Weights of a small image VQ-VAE.
Model: 7.46M parameters, encoder arch vit, encoder norm layernorm, encoder moe top_k, encoder width 192, decoder norm groupnorm, decoder widths [48, 96, 144, 192].
Training: normuon at rate 0.0026, 10700 steps, batches of 128.
Data: trained on procedural textures in two colours, tilted and lit, 97500 training examples.
Rows from block 5 of the encoder of a small image VQ-VAE, named by matrix and row number. Rows with one number within an expert belong to one neuron, the router's apart. Each number is 128 + 32 x the weight over its row's rms, rounded and kept within 0 to 255. All counts start at 0. After the name is the row's rms in percent of the matrix's.
Before each expert's rows are labels from the 100 images, of 14976, where the router gives the expert most weight on average: "colour at peak" is the nearest of a few named colours to the mean colour under the peak; "responds to" is what is common among them. Only what is clearly more common there than usual is listed. The data: procedural textures in two colours, tilted and lit.
# router: router (encoder.blocks.5.mlp.router.weight, 4x192, trained with AdamW), inputs 0-191
# gate: expert gate (encoder.blocks.5.mlp.gate, 4x96x192), inputs 0-191
# up: expert up (encoder.blocks.5.mlp.up, 4x96x192), inputs 0-191
# down: expert down (encoder.blocks.5.mlp.down, 4x192x96, transposed), outputs 0-191

# expert 2
colour at peak: orange; yellow
responds to: orange; yellow; ground colour: orange; pattern colour: yellow
router.2 092 [124 155  84 179  76 210  90 125 159 109  75 132 154  62 120 114 132 159 183 109  70 152 131  99 105 181 134 114 119 121 185  67 121 135 121 120  96 138 157 138 147 144 102  88 112 149 103 128 119  93 105 143 108  90 130 115 120  99 180 158 129 124  62  57  80 166 167 177 128 110 117  42 143 149 116 104 155 120 122 115  99 171 171 130 117  98 124 150 140 139 162 155 142 117 124 154 165 126 181 163 109  93  97 115 131 135 160  94 152 171 128 119 167 141  96 169 111 131 105 110 170  81 115 109 144 157 138 106 146 129  83  74 158  68 138  35  74 114 118 172 122 186  44 116 114 103 131 150 155 124 119 169 160 113 104 143 118 186 117 120  92 142 143  66 162 156 142 163 140  78 163 126 123 182  65  93 120 118 125 142 105 170  78 186 123 120 112 110 142 134 108 136]
gate.0 098 [126  98 163 140 118 114 117 112 147 103 138 129 104  90 195 132  84  80  83 116 142 137 148 137 179 127 153 124 153 126 107 182 135 151 156 123 147 113 122 121 126 133  93 111 162 152 111 109 100  58  94 186 101 122 132 133  25 164 178  92 133  90 104 132 111 163 100 112 140 127 179  86 161 121 150 147 149 100 104 128 114 114  56 133  92 137 100 199 154 124 155 122 146 108 152  88  90 145 123 175 148 194 160  89 157  86 103 133  80 116  89 188 135  81  78 151 119 105  91 140  68 173  56 159  73 148 140 122 145 192 102  83 128 101 134 142  98 164 151 116  79  98 114 140 118 138 191 185 134 164 133 194 109 150 152 134 151  69  93 103 127 162 129 109 119 120 153 168  78 173 154 147 144 144 117 105 178 114 153  97 171 199  69 118 100 165 136 111 138  99 114 129]
up.0 104 [ 97  71  96  22 127  90 125 150 156 135 144  79 171 109 141 123 161 162 127 142 124  86  60 182 145 136 126 103 102 102 164 115 135 177 105 191 111 131 129 126 138 112 121  67 170  63 152 125 164 146 181 164 122 122 124 159 113 140 107 177  98  67 139 166 140 101  79 108 123 122  87 141  82 120 108 138 180 129 147 126 167 143 140 138 128 110 194 133 163 155 117 163 132 170  97 132 110 136 153 116 106 138 113 147 197 152 145 125 148 165 168  65 148 137 176 154 168  98 179  83 106  99 145 104 185 168  95 123 134 106 112 171 113 112 143 101 152  98 105 156 177 150  86 118 125 109 114 130 112 117 123 123 201 119 135  84 118  43 153  95 153  55  98 173 101 108 114 151  81 166 102 160  82 137 101  96 122 113  85 141  87 103 181 162 143 153 117 160  69 138 114 103]
down.0 100 [118 128  51 141  75 155  99 130 101 117 128 137 118  87 170 117 124 107 117 126 199 141 110  74 153 116 151 108 137  68  80  71  93 110 208  98 163 103 124 125 160 119 147 102  63 113 114 128 167 119 112 116 127 180 120 109 175 164 119 125 157 171 216 144 193 118 134 134 123 120 120 126 127 112  74 107  89 138 109 188 125  94 106 132 123 137 115 105 158 145  76  94 141 186 147 117 101 145 158 118  69 155 149 210 128 131  46 105 134 144 107 135 127 152 108 136 151 101 206  67 136 114 175 156 129 102 142 149  73 106 148  88 114 146 189  89 169 182 126 148 140 125 114  79 167 169 169 134 119 168 166  82 157  86 111 166 100 153 119 111 141 138 147 157 125 126 125 123 108 143 160 120 103  70 180 107 174 103 153 101 141 128 124 145 110 140 117  98 185 100 201 138]

# expert 3
colour at peak: blue; cyan
responds to: teal; blue; ground colour: teal; pattern colour: blue
router.3 108 [151 194 143 166 110  63 141 174 113 102 107 171  85 144 133 124 110 101 123 107 192 163 154 143 130 115 141 106 136 141 122 125  97  93 105 156 114  99 103 138 129 138 186 116 161 143  96 131 115  90 108  62 135 149 170 103 135 128 101 100 121 135 165 176 177 117  92 112  57 128 153 131  90 171 138 142 123  82 110  97 211  88  75 122 161 132 116 155 138 127 145 166  81 141 140 155 121  97 136 167 115  90 184 196 122 198 115  97 155 117 105 133  45 111 122 129 113 145 100 247 142 167 119 160  81 108 152 117 129 116 155 193 113 181 107 204 214 138 119  96 105 143 179 158 182 122 103  96 114 132 131 164 109 154 191 127 155 121 128 127 127 137 158 108 112 105 104 118 108  69  88 128 137 137 110 153 156 122 105 115  92  92 138 106 101 153  94 146  78 163 141 146]
gate.0 089 [122 155 194  74 154 110 145 144 128 118 111 181 132 103 119 144 159 129 138 172  67 152 110 139 178 100 119  77 126 152 171 155  83 172 139 163 136 177 143 126 118 119 169 111 139  87 141 137 112 144 165  92 129 110 205 148 127 163  97  88 132 107 161  96 148 149 112 169 136 131 136 126 211 120  98  85 176 133 162 116  97 129 153 125 143 151  90 234 146  75  43 112 103  99 146 111  89 112 122 177 104 135  92 127 137 174  92 122 112 107  89 143  83 120 129 147 120 187  83 140  88 124  85 128  97 125 110 122 152 157 171 128 130 105 110 141 154 110 145 106  68 162 146 114  52 127 145 102 125 201 138  98 147 137 137 125 120 158  96 147 159 155  36 136  72 101 137 140 177 187 163 134 110 158  65 126  97 121 136 130  62 163 164  86  85 126 136  99 162 139 108 147]
up.0 080 [128 119 158 150 137  70 156 109 127 142  91 164 127  79 133 157  91 161 126 147  78 127 124 102 119 119 143 104  95 137 102 126 102 194 117 142 155 132 156 119 123 125 140 106 141  93 157 149  99 164 111 135 123 123 141  72  77 135  92 119  98 102  69 134 135  96  93 148  83 136 171 171 182 142  57 155 111 173 125 173 156 133 109 119  42 143 137 203 170 122  71 118  87 140  88 156 144 122 112 160  85 108 165 125 140 200 138 136  76 131  89 171 123 203 133  97 170 164 132 182 182 118 110 156  81 150 113 124 122 184 141  78  91 141 121 167 199 110 125 100 141 132 114 159 159  96  80 111  86 157 137 119 170 121 123 173 106 188 137 127 122 129  35 136 135 112  91  92 182 163 161 111  76 105 140 153 123 127 108 138  57 169  99 109  94 127 130 191  98 135 107 135]
down.0 088 [117 164 195 173 150  90 131 142  99 138 136 113 189 160 189  76 208 143 133 162 125  96  97  61 107 177 128 117  43 132 145 133 125 150 132 131 113 154 140 107 110  68 117 133 114 151 130 166 110 141 136 146 152 132 102 147  43 115 145 157 159 145 128 107  56  29 133  98 141 142  82 160 136 161 125 156 136 109  88 159 133  79 112 111 110 126 114 148 101 146 105 117 157 105 113  82 160 178 180  94 117  76  91 148 163 126 114 127 153 131 145 172 131 114  63 155 148 112 192 124 145 137 113 164 119 109  69 131  92 161 148 126 179 117 163 125 100 142 123 142 128  90 136 148 130 164 101 159  84  83 148 172 101 160 126 181 147 131 155 110 145 101 133 110 138 137  76 146 119 145  74  64 140  56 155  76 120 137 107 168 149  68 111 100 136 136 167 168  83 117 152  70]

# expert 1
colour at peak: black
responds to: black; ground colour: black; pattern colour: black; pattern colour: brown
router.1 113 [157 126 193 124 110 130 145  68 117 116 144 136 101  96  61 162  84 154 112 145 135  91  65  70 130 119 168  94 176 115  75 101 107 133 175 127 170 168 176 135 179 123 126 135 110 159 116 163 124 184 221 193 157  98 115 112  89 111  96  89  92 134 158 165 114 162 165 109 122 131  91  80 177 123 109  93 142  90 125 136  80 157 152 133 119 105 110  66 149 106 127 102 135 128 101 127 127  96 168  70 121 139 132 112 148 157 158 105 114  93  86 124 190  82 101 190 131  90 159 133  92 150  93 129 128 105 213 123 126  84 151 109 174 130 127 138 100 129 180 192 200 108 138 107 120 171 124 136 132 170 137 123 138 133 118 136 147 159 143 173  99 110  99 144 163 105 115 139 171 201  59  87 116 160 111 131  68 100 142  98 145  95 131  81 121 148 133  98 162 101 137 156]
gate.0 095 [154 180 173 183 133  85 124  99  71 140 138 110 147 212 133 135 137 116 134 125 154 114 129 132 189 143 125 139 150 107 150 115 153 143 151  96 168 150 101 125 102 145 104 133 127  73 122 136 162  95 129  88 165 132  90 110 164  86 112 112  94 147 133 152 117 150 121 159  70 122 161 190  84 137 119 158 137 147 130  98 134 129 135 147 164 138  67 109 115 158 141  90 141 129  55 117 170 139 106 105 134 109 176  75 151 157 116 117  99 178 102  98  96  74  86  74 131 129 182 160  83 187 186 210 116  92 127 118 116  85   3 120 168 175 144 171  89 133 138 117 181 157 107 128  85 105 182  99 124 139 121 114 149 116 181 138 135 142 111 156 130 117 170 153 101 105  87 114 183 103  44 147 197 107 139 141 129 137 143 107 161  85 170 153 128 131 144 145  96 116 143 151]
up.0 092 [118 124 100 112 134 111 102 132 123 138  92  72 120 146  95 102 151  70 135 164 137 151 116 136 135 125 125 125 136 124 107 122 161 119 106 157 159 102 145 129 114 136 179 169 117 108 122 109 184 174  98 115 115 131 117 145 162 125  88  37 113 136 128  76 133 201  85 121 136 122 140 122  89 111 120 104  98 150 158 153 122  85 113 144 118 101 124  67 142 124 154 110 159  88 153 111 116 130 121 109 115 210  52  84 115 102 140 139 149 176 159 177 122  98 138 105 144 134 132 108  82 123 182  72 165 140 196 130 106 133 111 156 172  74 157 122  43 102 152  78 163 138 136 127 152 141  85 134 153 183 125 113 121  96  91 132 151 114 114  73 104  99 214 188 166 190 118 168 129  62 180 119 168 180  92  77 131 141 143 119 228 160 190 151  96 148 126 122 105 150 160 129]
down.0 098 [121 144 155  85  53 112 130 138 138 146 154 161  97 157 127  98 150 125 169 138 125  73 119  90  96 159 111  60 137 172 151 144 165 147 165 127 132 152 186 127 152 162 106 178 124  90  94 154 100 101 110 152  63 146 176 140  81  30  86 174 139 102 100  61  84 115 162 168 136 163 116 138 101 150 137 209  93  83 200 123 139 156 119 112 130 119 243 156 119 193 144 108 138 151 124 138 129 113 112 107 120  99 125 185 138 179 162 124 118 112 116 112 139 134  82 126 145 107  94 103 168 111 102 158 103 131  97 114  86 103 139  88  84 119 160 151 143 114 160 161 171 196 171 127 145 138 106 133 130  99 163 180 168  76 104 118 181 145  94 123 131 106  85 138 124 127 138  76 144  97 149  72 120 111 100 114 132 134  96 186 155 113  86 106  85 153 127 125 160 149 149 120]

# expert 0
colour at peak: pink; white
responds to: white; pink; ground colour: white; pattern colour: pink
router.0 084 [122 114 167 140 112 130  83 138 139 137 152  67 142 135 127 115 176  90  90 113  88 116 207  95  90 124 135 147 131 127 178 153 111 172 136 135  90 131  78 134 170 119  96 108 119 138 121 145 156 157  57 190 134 128  86 180 195 156 119 112 152 105  82 125  98  61 110 153 135 109 156  91 146 162 174 141  91 123 180 111  67 107 165 143  55 103 137 115 128  76 148 161 176 137 174 100 185 116  90 115  76 105  87 148 127 108 108  74  71 147 119 147 169 117 115 159 144 128 197 102 176  89 192  73 144 139 106 106 122  73 146 102 137 107 184  55  79 113 159 166 123 138 126  88  97  82 111 143 201 162 112 114 128 113  94 130 154 115 141 125 123  92 129 163 137  99 157 176  87 118 152 125 101  82 157 127  88 107 144 159 131 111 156  96 139 125  89  85 100 128 119 103]
gate.0 103 [127 124  97 139 125  75 157 128 143 152 125 110 100 136  75 102 120  97 187 130 155 181  42 147 148 136 111 138 172 141  94 149 129 103 140 130 143 110 131 126 139 114 163 159 101 151 116 145  68 116  77 125 111 139  94 166 115 193 117 107 117 152 131 117 105 196  88 169 103 123 107 135  34 173 116 174 146 114 132 124 145  74 128 133 161 158 135 156 128 107 114 173 109 134 133 162 121 132 158 124 118 112  87 137   0 150  72 128 115 170 150 117 101  38 105 116 162 155 113 133 164  81 173 124 152 173 125 128 133  84  98 159 186 141 162  89  87 101 192 114 123 132 137 164 104 124 146 134 131 107 134 140 116 126 113 128 140  81 157 164 102 103 170 124 101  86 100 169 150 142 160 125 172 123 206  81 184 110 127 128  98 172  84  80 150 109 126 108  44 152 107  90]
up.0 096 [121 137 156 109 165 125 106 119 106 130 144 144 170 137 188 112 130 146  10 121 112  93 148 112  85 118 153  99 117 121 190 132 174 165 113 170 159 158 147 128 128 137 122 122 124 109 130 105 168 159 193 143 137 111 127 120 131  56 103 145 117 110 155 115 113  10 116  72 133 128 147 153 133  94 163 106  82 144 113 145  76 180 145 127 121 115 103 115 145 159 153  90 121 104  99 100 122 138  80 117 133 169 185  96 229 131 142 133 149  39 127 149 162 169 106 112 136 126 143 134 107 114 147 122 143  99 158 121 121 113 133 125 110 142 107 147 221 143  88 139 113 141 121 112 175  72 106 115 139 143 123 127  95 131 121  77 120 237 105  75 172 144  92 125  87 120 145 157 135  84  99 136 119 129 108 118  84 145 118 135 151 150 146 161 108 163 149 125 240 103 121 135]
down.0 108 [172  63  80  75 115 151 116 103  73 148 115  70 142 171 126 100 186 140  96 104 145  83 144 172 150 198 152 120 171 126  80 136 135 125 183 109 121 107 117 106 172 135 101 120 167 117 147 133 153 135  92  94 133 135  86 130 166 130 102 112 110  97  91 182 120 159 140 101 106 113 154 176 161  93  72 125 133 114 129 116 186 155 176 165  75 105 113 135 137 143 123  94 155  84 104 142 134 118 108  68  68 103 186 117 100 127 169 129 113 133  87 119 149 121 103 118 149 111 106 134 108 120 164 112 177 140  86 193 166  93 163 114  98 149 115 186  70  97 179  94 121 117 114 155  86 175 104 180 123 133 149 135 199 150 177  88  93 108 122  98 121  90 166 180 112  85 134 132  56 189 144  90 129 139 122  87  86 134 163  80 148 133 131 145 137 146  95 105 127 173 144 210]